Rows from block 9 of the encoder of a small image VQ-VAE, named by matrix and row number. Rows with one number within an expert belong to one neuron, the router's apart. Each number is 500 + 50 x the weight over its row's rms, rounded and kept within 0 to 999. All counts start at 0. Numbers have three digits each.
Before each expert's rows are labels from the 100 images, of 14976, where the router gives the expert most weight on average: "colour at peak" is the nearest of a few named colours to the mean colour under the peak; "strongest on" is what is common among them. Only what is clearly more common there than usual is listed. The data: procedural textures in two colours, tilted and lit. In brackets: how many of the 100, against the usual share in percent.
# router: router (encoder.blocks.9.mlp.router.weight, 4x192, trained with AdamW), inputs 96-191
# gate: expert gate (encoder.blocks.9.mlp.gate, 4x96x192), inputs 96-191
# up: expert up (encoder.blocks.9.mlp.up, 4x96x192), inputs 96-191
# down: expert down (encoder.blocks.9.mlp.down, 4x192x96, transposed), outputs 96-191

# expert 2
colour at peak: green (54 vs 9.4)
strongest on: grey (69 vs 16.5); green (61 vs 16.8); ground colour: green (37 vs 8.1); pattern colour: grey (37 vs 8.2)
router.2:433462504577459516578595361483480486437523528489433481541586473493488540544512456502516521510561532427505591487535424434530430511503490418534560542443431410495509534589427499505531494459510558486522477533521484470471578547444478462485484509519469485422412416511591457569366510519533460504
gate.0:426440574551509491523487470547484541512516506386543436452551563426548547451530432434491465476540501638433621558459531427512676443456507566458540519462516495521556520569439512540488555535525486469514593589508484493518536457532521556443496416496543543492553536449419502514404504493450580497
up.0:627536471455541495511524472487535498442466459530532551518488457624522493513538557527439484494388480392591498453546483579482544474526425464518583512540503621445354391537508534536510463423449590527452476642517540464499532494406451385611500562580522506494546534559586538491513471524443441527
down.0:473444443417506554505474460514480419554478598468553390528490492458514481394453429527525501503530590622516556533536518502496568559449550493515464462442510444509522499472484520539429576522565461513489539464499530502481462514517575517435527419444522517491557548447466580477506493556549562490
gate.1:444487545601506525350417389460515450460450456511590516492450454479559552468558514508447448497456573477527542555533488524516411437371483511555506517478435472503584503519559460520515546466400488468534402561460442531429541477498570448530529543444488529429491440523531634493588432605393474474
up.1:368502462449533591518566541527444499579430536449388502469427526468522398456401617476476496466518559576525443481454508440521515513528479525503459501511605568501435485542401534506469464481502514462511497526521527446512523523508527477458497446422438542494507575533496503512419616488546545518
down.1:481470508501489436470487448473536528456493462518527515561523466577496497489527501456542455576476411495501498448492436522461488505494489521457511623561453486438588511514574501469546430423413463475527490567357570587529485518467449499555533547542486501552426406497438551422572434518494455507
gate.2:530416508497536549528502549478492505499547603459586481440497415505461533441517445396424450490493393572444441467504606563533502536449561565549505527535369459523453437526641455511401494483494544553456503486590468507429554479538536529413558517468461508461524535533526491479474414543499465462
up.2:469584486470470438483460477550503515520463420541385509568502564459494434574495532634588554527515606475579510526480426416475508441530458455433529497481634527494551543470418544471567505524504452473522482486434513472583441533463473492569428506509513482552443458470483496489525580425474544533
down.2:491502487503537468514447479480628517493528506488523491538494502606487516464470485336447476519473440543461487455537486565419528515473515464539503514492459479519477494518521440504433432533533463477403616572474495632476493432576554568480509495462476458561503530468522566490517352532544410467
gate.3:582491538605526524535611518580476511460460465521521561550496481502463570502557583436428476533592517372462520420477526504523433492428471557497478520416559571478522403500498473527498503541385438542584487557488534509500483520517451607546494493578503547485506466524367472395427523443415558593
up.3:434500506435450509493365469428510484534515512453491457474474487480537440487457411561624527451457490612529503618500512472467587518592542425500506470609402422510477581527526526475498540496577546468427505438525488493503557482487573375502526489435504452557498534480605521613609467565593467414
down.3:473488475565575483524581466516531547435478522576483549545482420514427491486562551445502505525628546419487481392497476498546487452410480477543508466408569512502525480525400508502537580553435441512627472541435491477476478517437574478486510440519537477524447497480445494401469517468408474568
gate.4:471459471570467580481576489534500424507411545427504530450481496410575419594465527538574541479518455513529536446492433486533396541492484439519544541516533534523552449581463524512533510445329471544478479533555506459477548484462453434435445460531532531471498422458438628469577520509439532503
up.4:439459477555464566431451428523535573478471574459492559470453468462529448563403455501562594501470438622507590521467426536530400457502485449476568575574470563520481497635522493473513493415506460506432464535568474502490609476472493465461477459493535495495525449442507660521673483519508560529
down.4:574557578465516518493367498535494532477455461509493530443401574445552530542408497447486516502389441552483508566424550568456506459566499575508434479614512621496457427531595533426457477550495501575447443509493556574558434496512490460549486483453492535531555543524490537545571422515518502497
gate.5:396504523515511535449506563568511505420460528481435573485540414506418488571524552482489492521584454465424432406551565563504503580449476455532448464486422534517441417434416474525471634427447497485525475404529544455574597525449548571499494518444527567594584564473432431411575588520503468514
up.5:588491448477489410576496459446498502583544467476559441485469559475517499421500463546486486511431534562523552601417501435493517405564501535445531499503603449514534544540613531477533387597514500493513568584430448550439398490548479464541476507531485444450444448537532567582484406456486561487
down.5:476493449450593457497524529553465562504475534443456583531478439500407446528614551532430512462610566454441485447515500530485532445439381491611546532486486541557465493539449543487565616473590434549608424458475480513489453488452599498468532429510470466551488550502461500474561551436490441539
gate.6:534476536528537484494380543461502571498427535433529553511406598512542573553386502444517397522601516472411544460446448541436550431504542552525427528471614495493540534509433458398472566475517540524529491553533510537477539444543504514514448452492474512586471557434507447515511444477378535480
up.6:445514455482470515475611442544531428502534451535510424513604441516447444450595503577527598493417492564564435524546578443551441532512460483471551478497380501538468484503566520599509444485462431482501517460444505433515513534435495480499515532487518487444531444552474579446540536531609446521
down.6:467520468526596538531414538515539585477506464501415625494448579591523589526377536377476450561495445501465527446423402527484562507543451551529418474463544455488500525559435485428529537524554566463503431541577414541446463483505546513448547508426434487582456536468506551505550455575498523478
gate.7:579427453509565543446558532595551466521506583436483401577461484444393403502516543477518556526386540638431473593480544482509499437493465458507483490531410443518503517527485499428480549496446480499460616478521541538467533506579507487488507491485502474560546477459490459418530484484517492482
up.7:553446462495571521484572520619557484490501537417423402577464502460390426505506505462495576507420553611452529617455551472515550460477444424495519467512421485508497548560485518395490535539461464521422591502527526544464522484576552491491520504521492461555564441514418458446506452483507499453
down.7:550559505435449435509450491458471528467475469568486554486487501458644486579551571487466501416538515395542471458440523481452496564517451549503520482484529545507518453519478494595479462498499529522570472524535412373540498669424438445484486497430499571542470503601508461541381616583438461466
gate.8:503496490495580639467479466551519578537501376484467541426416514601451431504508512440447438432519535487451494586479508551488564475503482437568348471464574503481418440467412472462597634419434466541616550476537431535441484476477581469540485476513513539493423516579467581401452580464471478460
up.8:574523482489574556515543463529496622557556425537465536529459521604459472496500491438498489467542483399408444557439500464469552545529482379538338465510552461452374470434364488440592583492512504571594632446495469502481470483464515479557504554556513506513465489537462448428391566428521530478
down.8:492464553474388494537525534529509393452487450519557465474532498482579488441443482623515575609375494538560531528505496517542476476536527553465578499536369566563587481514597558568465339508518571509426487542504535509497564509454427540542417593503512489374550476498519497579527469551530630483
gate.9:511493547488524607480457485485550560408440549550441501464483427562517573486428431425505558624601480438430550485450624445531461558585535330490496483562499479465484499564448505471549551459537466529496430468598491484584529494456582501543538530507489450574515519483462450495580538476466550536
up.9:635570431451499446348433542563563540566428454410509483480492454531447488506539477535528512521517421492482481502481547457469613507493543519533465576447447563492506541500482483417515497464701518509499496521515492503554473554479520539445511524438487483587395525479470492503541498501382441540
down.9:402432481593433551577532512498462437507504448540514394484514543507568418520495545583497506466423528484542532482548428522510488490545478534541501554490507470554550475525508546633497449473448532472511595522468446467393581570494438496514449625536484522408598428544501528515427508465500514524

# expert 0
colour at peak: orange (58 vs 6.9); yellow (33 vs 3.8)
strongest on: orange (77 vs 17.1); yellow (70 vs 16.9); ground colour: orange (45 vs 8.3); ground colour: yellow (40 vs 8.4)
router.0:522525475508483531456429543539539537526494442482561509401373524516542434558510525467439503461447440574448441580476558595517514466538520523485417474543627572508453457500552482523487541511457505482454496446496534540540443513590472506527520476484535539542619506523470606401628430464439552451
gate.0:500512445457548547502475476506439554611492481442587494463490397444541523519465506559413423489501538506457502527522490465531522635563506602478466515542470510520374456486559497588466552508579541575466524445569505488491413489460416469565552518484507497452534490520552582513553523448526512418
up.0:448506450546453550436503470390540533556521462462582439475463519496538494474492428483478539530498522547412465510532557297507646531472480544424494537489560481533472462469526522477481567499557464544464617491547558435534556387470487470584567499561487471392509533390517582445500527450576503498
down.0:456381476488568456443493420581494464414492475399480447510514534470471527488524514514441421539533520544587506556552401561573538420497528521574539564448438535522529489499474450517396549450432511415455526533487450481467520581511489465510547415418524483511456394372505543494485512527457452511
gate.1:571499556572527562414405433500560439473550481481504530509482568519447468599454483466543508577504493529472534527468456467500487443588516438457420500517452486530443517564416475416600487409618491496570434570654493519539594462520438506575450511519497532472499484478552494506492528577569525454
up.1:464513502451435463546603566500487498539400531534484511549536464424551523411506511534515488378451528424560527459497471486508510588473492574521608461457514530465542437458560546513413526580363519478458611428411527506493431537457577509493533507433547515548499491573400506505460525434475458553
down.1:508514558555549510499463423521607523401552565445409606480520485509461541575419467499502532607452457488464541464470399472518453501649468461430502531459412463562540524579442480419562486444623488515528402606642499585508611493445503517518503521526588506450507440542507487572497476511519529431
gate.2:562488474520516511411410472490522669433441454482488443514489433515406542564524473501479533501459475484465607517552513449535408625576518464500451497471544515495507470459502457498525570456501502431451532461583438460472527519436498501470481489539487460550499493581425541519666584427430549492
up.2:443586501548461548572444608546489513504548474478570578343478505504592505502508541513494475476535535548516476553435479560508519437500436421522582542557536547455527425495601542558518474513341448508380391520495469543464490537510507431477514483449487567460481560562474576518493421564557476453
down.2:505448524543587465519524467502469562461557622422444526602509483491426488548532513508499542481612550461504585413461445446506454491478430412563582531412455422481490522609402509423521496528530439550557474559480496522520481478436611508479559469551442536449486487488512450531485504477514436546
gate.3:422496509455517512391548522402436473458472515475573528456441513617485456508536484460518641410507511486549451580482522467483527455404524549489499411430572481515459476421537460440446575581504518494478462478618504518492549471437462583536517548536541481445592449510486528509528471566427510489
up.3:478522509489538477474512468598547538501557552442479455493474513398546550461539563521503440544412594500470642528457438582498564503506481574449509527506481520502594489552549547552484429470499450414392532649468455536529527562527479439503534443497510539615383596484516513540454496526551510535
down.3:525464592488529477542567461556567454498503561504412468663570552496493485474418509426538434583579513396488546442439478482456488475532519435549527563522401469459523514509451495431538507517556451480546483563450514527488461539491519457526511515514398488441359446481519416571445505525512465489
gate.4:437455496503460509567493594562522485424525479496491445553498480435482525488543481453423507533549563489472479516457542541540480430489518447504546528530486672492465484513538482500515492367541505510555419587557407422506591432537514452561537562464467522544544508442440484454420621431485528521
up.4:566532499483596473458516435465480546564484479485518567442519529573485486534475540508562489485406443480532551529500447521487507566489493589519460442494466320494561513451424511507451508635504451497452548425483561576503410542489491525448494510534521475457429489547568501571514380579507495474
down.4:512464490501513545513491523543435482514475508540460473505556502400479414483522612523502460453598548461486493548418489511522525389452484506543570493448489612434486458526521569488524516519637540483574491516437417393487521534501521437560475455506463598457528519566451484534455638472484533591
gate.5:491456485533538537488349472532555508505538535382435452532422487463408421553518485480548545556520510416418509516515558556518378471559467593532444533468445506491513488535543482473434469511468558480509487497513562472477563487535411493492436509502541486548490476571588464631324480480520500510
up.5:457454492539555537514371503501573512485488504436421467522425452452391451536525463478531580532508495422424488489525570616552396511588456537515450539454490474471494454538530470487469506476436565489522507462465548498466581508521421501480412495473525473540494505612581482625398516479481493464
down.5:468606546456530500403513567515502550605480405523545610438505463485487515461450512558535508507403442569493433524504528488498506517420505542463541463488481507566483520490487528549440502525389402482440465533488516479554474473530538522505539483475543493462595582425441505427613512583566496586
gate.6:552465518437325585509510438466499455525479544533599496511516617458479516597449449406404443576525559464478517472539446507520554551483514594550440509515562423510506482482503538542531559489533483490545418474540565504513527475465362510498467493515548498477469528455459441474449472510476517456
up.6:514482502428330581537532440510507482531469525535605488521486639463479506604459468416410435556509553458443501472511474510497561545488505621549447509494558430533511485508459544517551589498491500465552450498535576515522526483445365492479496482510579496496482480471444434421449438543488517459
down.6:461508466541595432474523522405520597445558535476462531601459424518430464473521554522560543428541535590560521524519443492500438459462464425500591562470540503474431546580514436495465458532328459474464539517520433514460409466502615490469550390541468445646467500509507523475558503521527394555
gate.7:520513480537529509518508519499453490495495483429499529470518446587549472422560543506411337427441532528435491531547518570506441382528479530500459493530541525503433480477396554517516535411464535507474481525532474573538547439447438463572438552558527535501501586642501543548507568490483491482
up.7:603553455529530458546438449541508461531485491417519496502553463636566449461478449503484418464497488536404498539528543509501498375541465464534500469561521528494356461474408523528516558489488528549563532493498508491572521485468443436603522574524490528416494509527548565512501562449605492478
down.7:439539440435516564419490570657595574475472487357540515473421537461504505504465456365481425506435491506510450509516426547584541530499553510554469544487507533584537498448568486485516564514426438488352488515457514515438507526519488485468538455478478526509587473474482552451562449591449453447
gate.8:584459526502529506514496537517500466516472525423485415501582576545610553508456545433495472540395467460421573562424541586470452604486554562475513484526501417455518512501443473415415521454596503455459488538570541494530393439542423577493495496481467551604516490533464521515438429561553477477
up.8:424540469497478467518521454451480512490530487602489576503422443440359430473524459598487508501610530508580424432537459425522499412502440449509506523488487557540504482526544529548562475524435513556576516469418489497492595583487592416507507490514542437371492488466535440513591567395415521542
down.8:547475486518459517517458510504549407496489518425525466548576591540580547499420425421499541534448437506467573519495511498490518585541570556487494553468457476478586537517410514428434438480595522418450545523601493599525514495496466578381506561541414473536485444500520528567471379566532516446
gate.9:473452556471467443406466452455538504501501565475534544469536481406504475538554509457426515511530535520575462522559409424519530677505529482509550432520486466569432476488543532499554524584350549476456485554565560482522543391365513543487504504548531501561446446526481519391431567606546527452
up.9:432519448570493517552515531471458546505435431528528432500393441539557537462512408571564638517455404544460531391473579554469494434469515486525464499459573506439577576493499479597383526494397480571424558518467486448484478554498507487466535530492494446491598493483506527565608491494501459484
down.9:429492470520514527522460549505440558490488452529517451521379350506546523453557495649535542493571455505501533452525560516530582449458440421525489474471580497426527539539508506620460482488406497551425524571507488438541503550437473511463527503552469526511589487578408600412564474510465503429

# expert 1
colour at peak: blue (45 vs 6.2)
strongest on: blue (69 vs 16.5); ground colour: blue (36 vs 8.3); pattern colour: blue (33 vs 8.2); striped (31 vs 3.3)
router.1:489499514415545487413431527505497538522471433457525496481457494566533491429519408485492432592445396588521392548519541580488625537464519582518453491560560578468559547462515508504478533487441470515442488498502501517499459486544437582514539504507524430555525498419404589405618441573406517477
gate.0:656463499499542486389470471447555546447533510542527552515479475570469644546487535473507517506427506525524534516553506482526466500506454575499450450497583483564465426466438410449498428534615523520509457630532465494515514507499497533495507562509461516468454494519455475521516545574534534507
up.0:622479460496506490467540458442544570466536528527538527496503526540468584515433540499573531560408526563456509506518487425497499443461501540430478449484531461602547422469430455377485378566569513499520439648516487459516516468539540513443474515557470497470475512426493487555474606546527591496
down.0:396577473538434483503480451513473573524556462469495590472454491539455498480580562482442431477649417388506379483427474559589579415483431470507517517548443491486522525543495571522568568437347470498437509453346457496491471469498452476448487459560510437519425490524437490454452500425504458531
gate.1:493495509500451491466493571512516410403461430553452460419512462582432497563521485506413560494487430519518457531481431576487507595509494415484490453486474592504514501538412473568511517456548554494538520566547467464609567545468500500581548499397595550484443438526359555472518515533547516573
up.1:446445561480523457493550392525495651528496573390513594581482515448502537525496521437453445519437493565526613494507542490520545522508478619502500431462530547528434422493592527490574583526425472482456508545436569487496476434418450504423484537595460522518535545566604472440473459548474501477
down.1:415512501480497544486556523567515443467451521567503433493509531408493491452452522598518560433447591478557498494494433511445457521478492443537563464506392531504447480520489576534540497504646531468566511427522475413487526557455543450578489496414542543432478567494520437608466578544497513546
gate.2:453491517380517534517519492520473398505517546530514442479595617491554526466473494513473460455450498465481544549505428581447475530470544477522549533530446446542480515554545480483470533441553551406462550417495491564526523596547538469475547517436426539399506616502422610505450507633531464441
up.2:481465519317523532536507543539493436504492501508498417520636577494508549480445459498468489457494462415432499465535455486456505613548521363515555483514415451530488564567587512504511512455611536437450558435486510548548472563515533482499519539464425542410473629524434597497448480597538496478
down.2:568539441487489509407457556432535580505540516503509597540475448506410483464531566528454497440475554628500440565461548505515424478401426587494493492506512538504452477509547421431435419552377520584572475471524537478521487424493533535443454455491542494612474591611526450422509530495549451538
gate.3:442518518527574528656426540478514431464520608580430569453438562467477488516434548494472429427521455444473437550508368474488548536532473588523521587516513511486511456500499514505492522424507532531512464527565463476497529470444457547561538484525531544418474570551606441492582531482439553391
up.3:394537496491569522603456523500512445442511562532432597464450493495397536506442498527517417428483458467469462582513312503492595484485518546586463554497509489481538481459481514605451490448512511565510408532544492456491539484492457549538546505501525510492433592570586454502563527484479526357
down.3:504526473466476516531483493523485554438531621537525512546448457440393515439533515462368503457506635575448414526482524580516503374505571479648449468504530551587451461463568446522473487490343475522410526544536563556447554516496512466478474484464426480525513590459510454463534445487564415514
gate.4:457525618485495528501470548476509489519520534466550513501468486498454488485462550502450477495543547482434532563471541557537470472562490448475465559591369513458378437502310520487581532481611535471475537485553433532470538532523499425422476447488464423548439590520433498563421441499435522497
up.4:477515603472496548533478530456509436520506531479566498481504510434471490468506569533491418465555561459499478540437537591522484438570528435508478559558347500477371445510331509456587482471551518493465569462576447506452521540539465466472496422453441422541437582493481470553430491465484465460
down.4:486456436497541548497452437548495494479552496480511578493512423477464497498466444572543492557487469558436541582469505486578511437516523540512516547506572508451589528581584491529426502470386555552509430547514520515590520487452469531542568518621553520553537463522463601458575469527476561461
gate.5:485484480470552469489419461566482593497435505473582510478520479525539501481479501494527507498517461546470548591519469394508533620536476427486460454456482495533387480513444481425493372449547467429486515592534557481514569509499539522552512428435477447522483470382495455519434539529524457472
up.5:480517479503520525522424423518461525495464475509572519459489502494596460475521560527538484495491423539537523591552481413503525545482486408505489489438521485508408469494462495409494397445520466436493509573521489499490583496537504511539495440417490449555521511423503492553405526519575453458
down.5:454509452504501538508405554447527531456590500463542540438435482506436470490581531549409585449500581587479489546503508515395496431516476493521513497523503501625577447544507477522497463461363537517528503540542499557500498475468573534486453412459479583506513554551510503450481355530576484463
gate.6:462579599514541502505485465518502561476493541569474507590534582435518479517494590523609384429621416383550495607445537576503499434545522504445519517623502421409475517510509480500560451505513499456505532515500421503514527550537492510464469505511467478524512451458481380560431474486462548491
up.6:519571558538538487492471508480553615466475523532473535545601573543599470494433557475585467492633405409503498537460565520546460548591482461423548525628473515413447492514536477397488462471587493434514489506487493533574523469492581500486490524516453502505553428495471419546535476463480559451
down.6:504438505440469497516513510503409475496519451491529479386459485419477485504493426619430556550365581599490500504607517508525457586428509591538500501507557520552552443517531535559486609507403525555493438534522550477473530446477413513477465504477640529498521571483450502414562511575486524524
gate.7:484588595482525552521516513544534397525468470532527436436490534538431415504449612486576541596517425547513454493481532333541557481564494512485542528510511488538474445513462502329565580460556422487555556441591479487515443411459434469430495530494526544466504534445493411487456474572468528435
up.7:506566556455504554534581487535533409521462461556496436437504565566447425500437615467553497604494431551478402500498554353547561504500467536505558517501576512551459428532431498366564582458545431503567536458561489501471434391515430487442501532457519563473525549457492441463442485591436486447
down.7:530407400546452494440436517438487499433535475500518475545445504519503516530518457491453441475598540459529544492456482547597520471509505485480468486427492515474547538480601450587434410417495617532520511502403511493526524581529543546553496493549468530550557324567524554520521488378502515457
gate.8:506520435469380516573520544547452510489513494538467558518440586454441417475491597538469418509527588535580511497489567564507431399525539501508565486512540559498377490466422534521519476436553533407504437505534451419393459456479450498468589490523445501495472533513508535474509589494478516524
up.8:555531408497378549582486565576445573497524472487535588485419603513448422536442627512491467553530585555564593503487540484529451418491515450511523482509485565515390529514477499493525466493646513447601488539505538432455453413525486450509556418527453508521427557524473492451495564502439529530
down.8:445529428485557487464404493526492510462534574532568566487437534539500504490563410420411487563547507509473454532475520532471557495529533456602435381490536538458539496445475446528517566541358469508458456507395603539511428522505525562573554463488568444538535513403506536449522411501472453482
gate.9:458592502459473470567425568554396549549508408474486518490468397553413485516619506570505460431588517511435468486468485540455554533472510550559593512494481470505535577467467500609510512435469427532469484571571486484482543461592459499489512441473465484475458480449466561486405514514554499514
up.9:458529588474497485472597467541431573509462427451542510533519462605529575524607482539481409505568525556528452533536476424520502553459502576536523494470526349447448491422430525585428505493490491495432500501552448506535517552647371597556510498567476486460582497453489475450417417484609498472
down.9:566458429568471512540499470489549425493536576526511403528527565521505454567476483477470485455558560416485494498454458479486493464581535390457462528420451427574504487489492460523504497487568494466569541432491510445468523552559520484502473495442448561432522406550588472548413559405545481472

# expert 3
colour at peak: purple (47 vs 7.3); blue (38 vs 6.2)
strongest on: purple (75 vs 16.6); blue (67 vs 16.5); ground colour: purple (41 vs 8.5); ground colour: blue (35 vs 8.3)
router.3:507514493526500476600554487495478460515513572545488516567546500416483535474473531527536583457534621423525615437465460427471416532476476443497588478468453473556448437517544546472511457581545515505584489540521494448486546453421587465507480497482467518436458520563519376555366583515587491580
gate.0:500438524552413540543568522464551499486454520473535536556480514488581546511520469418470466475470565490557527425511518491521536492538516493475542445446528498523565449485469449633475494528397520487465472560432590522556452405460543533405489464433475474567598544594485474487532579579501450411
up.0:593510482404514456511509493514474496439517502582423476487474451518421495481449519561521516501522408442495459503488462554491416600554506484459480564579412526456405479505569555390548505457490483518524575392546410502437528550516481524569461538532517523464458494530473517600492509390512530642
down.0:520508497405491561583538490528522549564521495588577529505483367501439526416505443498545484558551518493453503435485457482475561370439489524469461469495516434498612533414500511549442521423554475544561491477451491450527579461511466528454442491463526474463486508563378537399510526553523557490
gate.1:523540535534456513498513485479492512542511489390443518495540514492436520486450545423521516511487610516433508470506529576508504528466507596454439553450565466429569491547603515422521585409526538503532513511543437505439490395495431513558463503488495543513543481555444594520481500479422549534
up.1:503480460435520483446469524525503470476525483588510472491471499478590478492562455556468432483495428511563487539521458470485511467513486416571529420547452536547425526405405478589450429561492438507478512503460576501547497609484528475413568524537502463486465531476580370463533508519602477488
down.1:518486377495438454532458464457496553444519470483503568524475545493453488472533591400451446481548599526568505495478509601571527460513527593501501488454523527496528505504607476463530491488579559490429449501430424480480508504546491537417478399532530492557529494479411541404456530479509515461
gate.2:518450549465473532511487539510469443520484445517441480555487631519482515442457528497475590518403550492458309538467480484540561410462426584469441500519490585525643547514512501487471527500539551512438533483452531560455541454526612510564515505485514534506493530434461468554476496531448514556
up.2:504415504485463519519465485486445436518475481508458489540443606531520518444424536457487562493393563502441360518452484517510559424491393559469433504533486569535637527491524482503477501573496553520457551467481535547486549478540593524537537496464524541513538575480434507583523542493486531582
down.2:533492491555387525459561477458480462540463567589594514468477399459446438540516544666497519472530506530572532523604514444470435542465508433511501503492525484490455490552466514566474480575370498551600490468482498507487586562524460400477504506480535460557534457546520443523452549480518458488
gate.3:469539491614525461384356476499553559453474427554605626412485420528422568601574548412502434472554564471443453558508508471494552475480514469479417484522415509445479475490595420480466519489493486491609433460421533554605486443453574441517454551473526498456490555504601501474534483584459496460
up.3:467509473571528481456401465552516566448498425581556611424482423521446580616611556397493404424561563477434419529499527492500544467513503470475433447531449494437503534493579435527474489446470507534621465430430517538627496420412541433500452530472526496475459559515600475449554477565554525520
down.3:516501543420614451540449433448478471471540533421436460581529466542519546531472465639559554597480414472511582537481501506483409562520491467529555536502403531542495531573494506457527500540535480480431514519513540549524455475472500592569525494513461505402504492519556497654465446573451526451
gate.4:508498558357410533577475437507498384533463515520480496488510558534559501599477593456456482502457440557449437564493499607487545441524511513507547528497533361500416501510497501492505524499567527455482477480571468518558560534470442545561505563436458466537482578453466547588461491514505445459
up.4:453491563422406542579504412489481371506468570556489479490486542510560490659501588461495513477425440559446434535472510606493531416519494534483583538499544359474398527541480498484544551488538534464459451482584470523524542499508482547517506556464451451520501591453481539581466485533493460476
down.4:502511500494437537411521558495509501533517469512510555506506474476451471529441395649557516530412513551542583523593554380569431551448516509530457423514537574422544504407439510581493474471416565619485456508538630480491506477516538486424465573503513430525450454478576431532511503541482495512
gate.5:553494477506490478470514401484501699425551496438470444553516510441553457488459519521551543528564465536383500513548562391506524454460469496471463481459529445472456503522561450498419527445542491482477662368559444497462551520551580475521500489519445511506445543522549580494576456471500502442
up.5:561510478482466496514525393473484699476561497525403429554526547402541479497481470513598539522568454528399501515539563386505516495456457491462477464491550447440437510542525464488443497457528493475508643374559475494474543525533573483533474499532453477514438574520496544462590466483482484453
down.5:542493565497557513432530496534501354539581511435474481399523552487501453520494496555483435548499437456459474581427466402439505527491514503518530493538524560498518461521434516503515567456425445534582444509540537488651491497463440501541523539480578636487518553475632388527386511531465553508
gate.6:391469535579477527533517497440536487481474545550469619524510527492478458557591528432532544438447441516501480513569478581537481496500459453537465570558390511439481464502525520524547618535568470531505443437464456572394527417539501443440452481433507460462537430487513473567566455540564463417
up.6:417502474521469515537542489435505454468480552586411618543528532531406499527557405376503526510426435523503522507525472578505518466421474396548436493569463576508469455403549552442490601557575469557517470398454462557435573482505470529464486518513554459487458444522510385516500506484554476513
down.6:565512551479478465516582550444465483440496464499512477491504475448525511466492574619481548482523514499505490463530484395494449533524538470492662397539493491499475534507441425560547396508453502463409498528579550453604439559489480544603538569563481497397502530524542431591397483527505592492
gate.7:480574529543486508566450425467480480481418546539376508579612532491488487567544483522604431491591427562497528512486407482469400513536543554524513534503391592457474487478612460459482485502508547466422402444503543486493472519562522488498429571497531462519585496457519552514486552573533497454
up.7:578474476506576496426540541530558470509566477425618502440457528508539525402404478502473535537457519417492463494540533448539616532547467483495486478576653444542535521564417547533534529491518461495610569536505450483512555499414507430561580485530433549481455554564485444474449468408513458548
down.7:480508417534536565575524512527574548450435490519403542513498491463445480561437512489507474464487529498524534504505504554532494383515450513465470504492495517514454442487560529554519511570539430522536502597573444490416514474493515405443532442513553474548535460535433583410595532424430458567
gate.8:522449476492456515470523499546545465478540410584556555497536501463465521519456443464531548502501487484483510522512564552539569463565480554478438469415515520490451465493541528443447431512508580544497381548454489568444537540494527521397464467460529537498606478527533481478483427435425542428
up.8:475538504472526476487484488488451537526445615395466429498463506531528499480536539540448479538474525520486445472462489523471434500422515421534553523594459441520510515460456467523539529504450393477516632457582530434556484440482516506568524529540472443469431534460444504490570582542569490591
down.8:500466541511479437468508532532489562560550490507539550520560504495459372465508531377447454473451515547442511540459460477516565528530428598382467575459570561506519508558613458465514517500544501501511429533478495556514513511530428501553447519481537522499539431521465531430537472420580586536
gate.9:473528577479555588412517508491558426481459463471517392486449539437463462467478507460284484520462426572461552528497522516472408438465497602493515481506530561519500478541392471432520509520537482528445603535456524532547548470491512588584487534549550489451518549513526520516520473560594598454
up.9:458506607500526584387529488507563433472455486493531412524464565449469488464445513461303491530455413576453539519503498457471390454466494586474524484522505583552481466586394468446564502514538502516420578552481500529536568451445530586589483533530537481470530560509520576533487481568601585460
down.9:439494497475532465525571550439408513543387432531478476576506421458536590485499635534609523486457523467536494436584507487465483526442434575528514481437424478469429438459546505476476492582424483505529517559489399457416542504472514501539544466504488509509495517487465460508495603592511368597